A small contrastive audio-text model, trained from scratch.
Data: trained on simulated sounds of rotating machines with and without faults, 39062 training examples.
Rows from block 11 of the audio encoder of a small contrastive audio-text model, named by matrix and row number. Rows with one number belong to one neuron. Each number is 500 + 25 x the weight over its row's rms, rounded and kept within 0 to 999. All counts start at 0. Numbers have three digits each. After the name is the row's rms in percent of the matrix's.
Before each neuron's rows are labels from the 100 clips, of 14848, where the neuron reaches its highest value: "top examples" is what is common among them. Only what is clearly more common there than usual is listed. The data: simulated sounds of rotating machines with and without faults. In brackets: how many of the 100.
# fc1: MLP up (encoder.blocks.11.mlp.fc1.weight, 512x256), inputs 0-255
# fc2: MLP down (encoder.blocks.11.mlp.fc2.weight, 256x512, transposed), outputs 0-255

top examples: electric motor (37); muffled (low-pass) (33)
fc1.349 329:438533522507484472510533499534478519487498492496433526494521499506470514520462494464460516500500537500468509524465496512526501497517505516512492431489520469515464500486466601503526504500508488508519485507482513468451483505493469532527494506522510526502541494467474491519524503523498498490456486455535540469539493539497490477480488542467471471498486545497526499475510495551532498525571504484515483540515496528479496487526517500481497470522478503488539546515453498489494452471501506495461504512509489481484533492500500506476513486544540496502534498506523501520494512541479519494476505517482513473458515524515470451513523507492503511491497468482529492494517496522495515434485529482490471493523492455475507517513501505485482503586514539511548501533524495517515503480531503
fc2.349 393:555532510527540508492498493498480483555500498509521536489481482462499465499505517515531564482495516515484495514489496516472516518499513520453515493537516521513475498480468464478476512488514495512462492531505504502502497466475495521456528537482488481471530486499513526532489462452527524466523480524502480497491536473489482499540479473523537476471522434512529531497460530465480458447473505485516535493463470518500509485487507530515498528485504536504534443512460474488481529518460463485510518520475484520482460547512507498523509528533507514508489485519518502468513501502540504491529523468530521534498479452503528507479481507496480503501547526501519485476525485536498478504485487478563519520546469512506536509470525520499560496445500508487499426519473482496531520528481474

top examples: piston engine (54)
fc1.91 059:531473536502550457489439479466503522467498562534513516520508487435436497476458507539476510487484520529446516519485490463487507507486449506502489484528514520538494489483467485487524517512566499521487459519538496453499508519520508511508484514498471510484508488496484491498478486466482461497527519517471499500491500462508537448497495505474509524460496521496515540497505482513494504486474486492506504508506522487487525470536504492512502513482457510502495505497517537482496496539533538519483504535540490490466475547497479467511502539534492496457482476423541522508454483507483455480454519505514489508510507496486497477500544486563499450543509456495517499471499489476509513498498508522511477554507502490494504506528532501495479482506471524526514488466510523472515526426482525
fc2.91 033:529513526546510485446490457492459465530474475517513517505468494446468465540477500544501571503466507484485503534477529518490492504491501525503519486541519525502501481447454439481496497504545493518485511554487510471449510480496505536497521492499480486482530541503504502531512500493510514492502504461500501497509517514475489514529515487570497481466505477505509529530493512506510448511484466479508514465495507489502525498484499514507548529470490525475530473495474512492473472512495456498513526508498496521446496554526491517518516518549533513463488476509517533518528489547524503498506515501509487542471478470477522527492503479490465483510586532491491455480516495483493503511549494445523495517530453512494520494497545458490525471518478495483509456516475487476523519509476497

top examples: speeding up (61); turbine (47)
fc1.12 275:492431497483528519476476504504514576494482550507556519516482499496454504478485554571456444489486504517486534508480524484486486524469423468554500495481505494512508509466487461503529497527512522504508524504514471492497530565474505493501509488507496494498487509516512524503509487477504477521524519498477484551474490477553549501475506509493484507498486541481468536498507471514530494512489504511491523499472499468503510495520510491520532496547492501488449544468527546517539498503520531524489503502512483518479492516496486516514521529499503503470490518462454519518458472505438461504465480520510474514512547534499507522505538528527493497526498463483498502494473511448463501509527523540472519511494507511509456487493498477506529522498469490532450514466478494483469511502496554
fc2.12 327:548537531568500479525541525470467462559487464485489494470503481482517484515527490477526556476487495491501492523483505519473497512512505502468541486527500509510505539513475498469483490497535468476471497526492552516477473463517487512497501533503495510485544497501508516535498480476528509481490502490545535483490516511449449481538484493505525489501503489497531496478463518485462480477485505492529502500493499530494508514487502506520496501431485513517547453502434490464448496503490441510508501534490532473494470538502533501512518506558492480499496482522521496503518504500595519483508519442515517523476480487483479488468494482475486488514527538507521480480528504550532494493495494463551488538502493518487535497489508495512537464477512513470547451530527485506525512502480484

top examples: reverberation (68); text has "room" (68); text has "reverberant" (68); muffled (low-pass) (49)
fc1.357 028:468508494471520484463457435525481495507499530473530518519503479453465496472461515518463481535512533458495472509497490483528545490541494502537499504516516510521524453527529528498479524492507536563515519507521486512523508530485501501470521483488480486469467490539492524511462518485508445499495507523504453552515536531505502479493545491454463524481526503508519526513504501506554501461495454452476455517518513491516523490494511460504464516509484484489509503519525500540503523482541529506493507500472481549512503501487454478520470494453584511496501487506512511494497442499492505508489530512498496471462547496466545483534500481463488515509522461538490523492496474451474488485524502472486506472473498491515488504504508488470503499556485493491496502502490563498489516495478550
fc2.357 009:539528461512492525534509516501514477507535478467494479498509492491500452493545491501544558486519512511487495539521466489467495492491512538437513542504514523514488525605501485504474511413522474483499468523507509481509473487502474506471512508496489520478507497525490492516489504502495512532485498509511491522506501506426482492528506498498574479463533438499498492521503516495489509471465544490507492500504509498514510500521513532496487480450449500497499482443496500484497522526501501463506538505494497498481494510505528488489520501520440488493489476516524494449578541523508554478500526504507502532509483463502515526493490493491486501501515507499507471483532511562507513506497499466523500488533475488496518494484510506499506504495500488470554470481516485503572480521478434

top examples: reverberation (69); text has "reverberant" (69); piston engine (46)
fc1.203 088:476462530536523480477486467508519488560493510566509471506533484480462490488443498549505503511482518446485516525517485484534501489486436493570479511508507511499510489454483516510516492493499481516497480525501484459499476505470510522507550471505488524495491515509492475483503500521498512506495520487484488504502479484579518483478478524535499479478500512520496475511520500517537483501527467522494489494533483486450507500496483489500515492559496494491469531463505521501519475475489516545519479479540524506479528496505427519459498493489530493473534492485479499539501489511507475487486495569473466459464520485465521549511516482496512492495520487495508520487482432456543512507494513510495457494479518463489481488526520511455491490529482498538500532482495514511466587484547493
fc2.203 046:535523505542489478453482475517424476540453493465527507523438519440496467498492518539527515504485486535476507523462529496502493478509498488519524469520500529512514516514469462504497505529511485496498516554449484485529501485504513503490500505507470500502488507524484472523512523503492512494486474488503486543511521511483473528514531491479477471501531518522522557540505507496502468482494531523525506492496512513514505514544470498485529526463524512442518480525508511504498485511490477536499532475518494488436514516548528464499496500489509530481453517511523533503488432491504489497501532500477502522511505452486523504506575495489524467500548508500499446502527475472503507483503493468512489496502517549511483481506546448515491490478475429485519484515516531530479529451488555

top examples: piston engine (38); air leak (37)
fc1.6 128:526462506505515483453454444515492471478472517522483516531538471456467503522487487501483504538499494453461518503502501464523513484517473521526455514519504476509500466466476529511480521520522482545506507533529513466493498518516494503496521457493497500501533568500499492483496511496500496530541525464506508483509479536554547487485477505522498459478489495515513542505504484492532491498507463495492513461535515488458506508524501495500537508527485539497486525494481507514547495498485497493494486489530500502478511522525472499501493493517542512462544450445469468507488539546519481501472513513476394473473489498476499568510483492503465484549534500480499505480502469474480492511516504495529493534520492452462482478504541508474504505538464514525511560486520529475509521495497526
fc2.6 077:465480508503484462489490471482482465505493453458454482486483538448491468480508503490531537488491475551462488521499535499482504539513506523474509488516503494482506512521487482488490491523527502514496511579500507548447539485512473493544460534489494463488514499513486509533502518502528511493494506484505517497521515504506463515512500467508515482501504498486502537497492491512474477501466465505496534459480471505498534506491496492497509559432487500453504521503488512503459539522502448526500517546506522486490499509522510446484499502543481539490478512515512494481487511529527504529542492452512540505478512473495487481494516501515526465508554521520490401452515500521520501499511504458517478518507515586508559486516541495520500487498482561502511490524474505470501484492493466

top examples: speed: slow (76)
fc1.494 346:549459496473515498512523486465506544499499522526487490446511509491504491480546502508496500485541496537497506504484504489488494509485448470469500480461503480514519515512494484508478490509574461488513509547504552507480507504518493458513460486495513503538512535514497524536507509453514460476515512484473503486460502540493531496506507503511492520485498489490472502492500493464446496505490498540491520499534506463496532494493523504528523468466488485515473470471530543494498513517535477516476455522520513494486505517485576493515517534499454493491490481450438514491512514482498446487508507507482502515492493547480489520466482471467458468550524530539497495478521503488462500480529495500520515540491498525479458429513506493499543493449507508450480526459496498454448466513468537
fc2.494 369:492540492556510516507511512587474506488509474451500499509506478523502505568488479499494516505464500466499489505480500497489520508521532544507523524537477506507464477496523503502515493496476486515497494462490505509493458485470476516459538491482534495482515504482504522506522509501506517521491482492540484508536510486506430497515486492478491469500477493502503494508498505502543505470531524441498445544510507534508460503494505508473485490510514506502569510500469446494531469461423509468514525497471461502507486465499457534486491473504533522528552482589523477508488507505527545496509491463525500484508487473543487477506503543514480549503502482461493510519491539541503488496467507486496504460505471476489532536493489504489508492517510508491510439532507451515510535535517500

top examples: electric motor (32)
fc1.275 331:550530501537495536513509499522481525539521518517480533462511474501483487509469505479484516496517529484443474496507477531503517497496490527452513488490530530534457498496474530500523495478487505490497484494483527477495501486463513514486505515469505518509517512472502471508507466530540475469460491489495521473522513494445490476495454522473502486492517487515529498481479501506510486520527521472508471539494465546422482465464517471492519483532477520535517519525438497481465459488479501466455502498482511453477544516517576508458491513533543495497533504500513468482519491515535527486511506537482497460465480508517500483466495486468473505449493510455573515496527479519521511519466491502554490537527498459503509490514507524452507534506531530485501489513490496547525474501500460
fc2.275 372:540507497522538484460483506444510471564502541496537491507496504453483483486483486543520535481499508515476454516494482534504490488462480501485500524517507524500480490448460462475493516507510515493475472541513511465513502476453533521496540489473459479488550521515502468495498451491521535498528480508508506496469507509463525514528509484547537516480523489494460515481472521493484488506453489489486493457461490467481510489495478508546537531533484568494508455511511522512465538532541487502552520501466510519463489551533495494498515541504514473462473507508490467502544493506501491506536506514516477525511508462462521543478479457490485499504524524525536499476537499486516494517510437473543541509540521490499470502496518484486532528481479489507474466501477521487522471510506507

top examples: piston engine (70); muffled (low-pass) (36)
fc1.4 398:470503503513534489524486514518507530459515515489500479517579415509471508515520497504493499510505533478486500492481438468486505481508550513483500499485477518534487505546508509518527553442518484518515463490517524462522449521510486489422464523508517558488482481495499483470511515519496455517507485512511480498534461524515497442489500571479537493486505522503482470508515495495503523491542525504503474513512538503502512484498538525501471454504468530518473497499475496519539514514510534460483477500513478493507511496478471522508518516500515478515502435502488498511506524525499525466439527497498515493524483507521496497512503472504476515517485464472494554504506494524475527492512512498489465495516485434436520500465487519478497516524492511521543537502550505530534537486506509
fc2.4 495:480503440505484463492484513528493462454513509438515474530463528490500491472491487495518446541481477523511523462515496489505497448513498512496493501555517481429524481523514473484481495489503504500493507512518435474542517488506516517508536480510483488532485512511469467477481507517490582529548498516512487477500532502551480520538502435497486463502516490541549515524485528506499489487519483530477525467504496551516447511505504515460475532507521523469443500494527464503531511507468494511552479520524505540506505471514518494482488497509501497474501529571491513490518514495477499500528477468504466484517483451490522519501505522538503516498501517539480487497528478479529455530470489472502427498490504505517492513527491485495488505500486501468522497537496513503484495530548503

top examples: piston engine (33)
fc1.356 063:506464539494513490473491446465502507481493472514494463469532461486510486472504500475485439556490506474518492471536493488539485506524524496535481519514486483483501469508494518524479500514510513502514528501486492507483490492547515499509510477520495532512498556485474504523481512482530478493511523466503480459483453518513537491432478535542522481488530527542497462530506516518463497511508496496522512509523468494456490489488513498503557501485508478503440506480452530538504499462498515483496470498541536524489529533495547525516469486509496488483533490473501509511493506493544500441474513508462469482471511493449515525496501464527504489471541527487511542481460453477532495512485495561511433524485520486505502490514505515492513472488537504456495574486520532476459510489511464
fc2.356 042:458515456542537520520481534563457521504466540469557539532480472494464495532491501560456531476472513514467510512445500479467491477448478493543508479511494528529471526478492457505530497521501483501498468478482466462521518511480500489443518516499497524512503521490487491535534482472465488502503488508492473541511498495532502467505493489450478474502490534478507526488507502505582494510520542504498493492524520499488471498516507498499529479564499533506514501505518508510551487513482529524501503518496462545462488497506476497505537524500527521487535514506478510518476457521474472489464484503500512498525517511509485513502561491519491504518464428462521509499523492488464483486500489515498518504496519442469485500476491464473499514498487480523503493512504471541483541470484547

top examples: speeding up (62); turbine (56)
fc1.339 065:536442507490510501481483458497510530451489577541528497478518482471426503456492512512459445478471537536473510485481483531514506520519446458522485455465503489543473458517494528534501516507527521525474500493497502485505489527530495479497516489516481521492501523502503491465502491495503490514507537496432534501488473480502534481462477534501499560478510511498518474492488467509500498501482506495526507535476483513462502496529519492502526470522500502534459520509541565506507493500533506510507495514524506457467496536488524469475523505523517499477467504451490514506458493481499501487436507510490473446525528516467522516475546492472509467471505490516531504479478447483511498506495499519465496520445519494498463524497517527488521479511455516499499535492488516489514481447506505
fc2.339 031:458471534466505504476508487477557510488501517434468456515483548509488544502486470515496466503529481505499497486502494514521508502526530516487497474481506481470510500474495473486460538498503501529487486510532463496489483526432489515564514472500515460505507477462519498483507536533486506503530475502466536470552535502512518540511519478554488489503485455472500504526521485542495518515506442507472529475490520499557519496524509526512486524481504482489491490479507485498487585518513510473508487478504454516512476499499469522492504525508507483469508498494519468461538566536485514530537461459527480561499478517496492508499484494507481508505495492502435481470508549554511504483507486455507484483552476498505522480490488473513494502491485504521493486492493485495555466532488463

top examples: reverberation (78); text has "reverberant" (78); piston engine (61)
fc1.254 048:593500483490483515490508508515490501530478536495497498442513483498507531501520478490509499481531511544503494568522503513540486475515463481532480538480500529502511498479497518530484471518516489523516519486485512497500537481506514503506493493497512496506497529532490484517481519508504475481491500484508532526466488541441531499441513539495475515524490517501468480493497499474483501507491523503488505522491488483486511534544494461487526486492496471518443516516510563510489496522521480505459515499533510513510520502501582493500497481475501499507492508442460533499499513492489485481448501515475480471508514509482513553495515483487514473508495519526492499500528485486498497449553454512482559488482514513491447454512508501508501522440548514430508526480508515499453403460498502
fc2.254 027:529568488513497526495503487537391506508511528483465505471489503485503540521480482506510539471493524507452507498433503514497502463526497519478468529508511500532487497484504477496498492485462498583518510485498480494489511489494480521410501499496513478514494519494532474530543505497475499506500453483498513498528533501465477500515487516420447517518465490489517541469472531488565502504516553493498492518513513530501475496516518487483481498521501504535517477529496491509503519476486493474503515484491453495501507509489526518508509493520544541490535480509494513460528482503497494504502521507457490479520493511503486492501513503472467529494516532511515499512517494525479478497476493479503499514537467466499496489490512504495527502487538509451521462549499453581503493472496563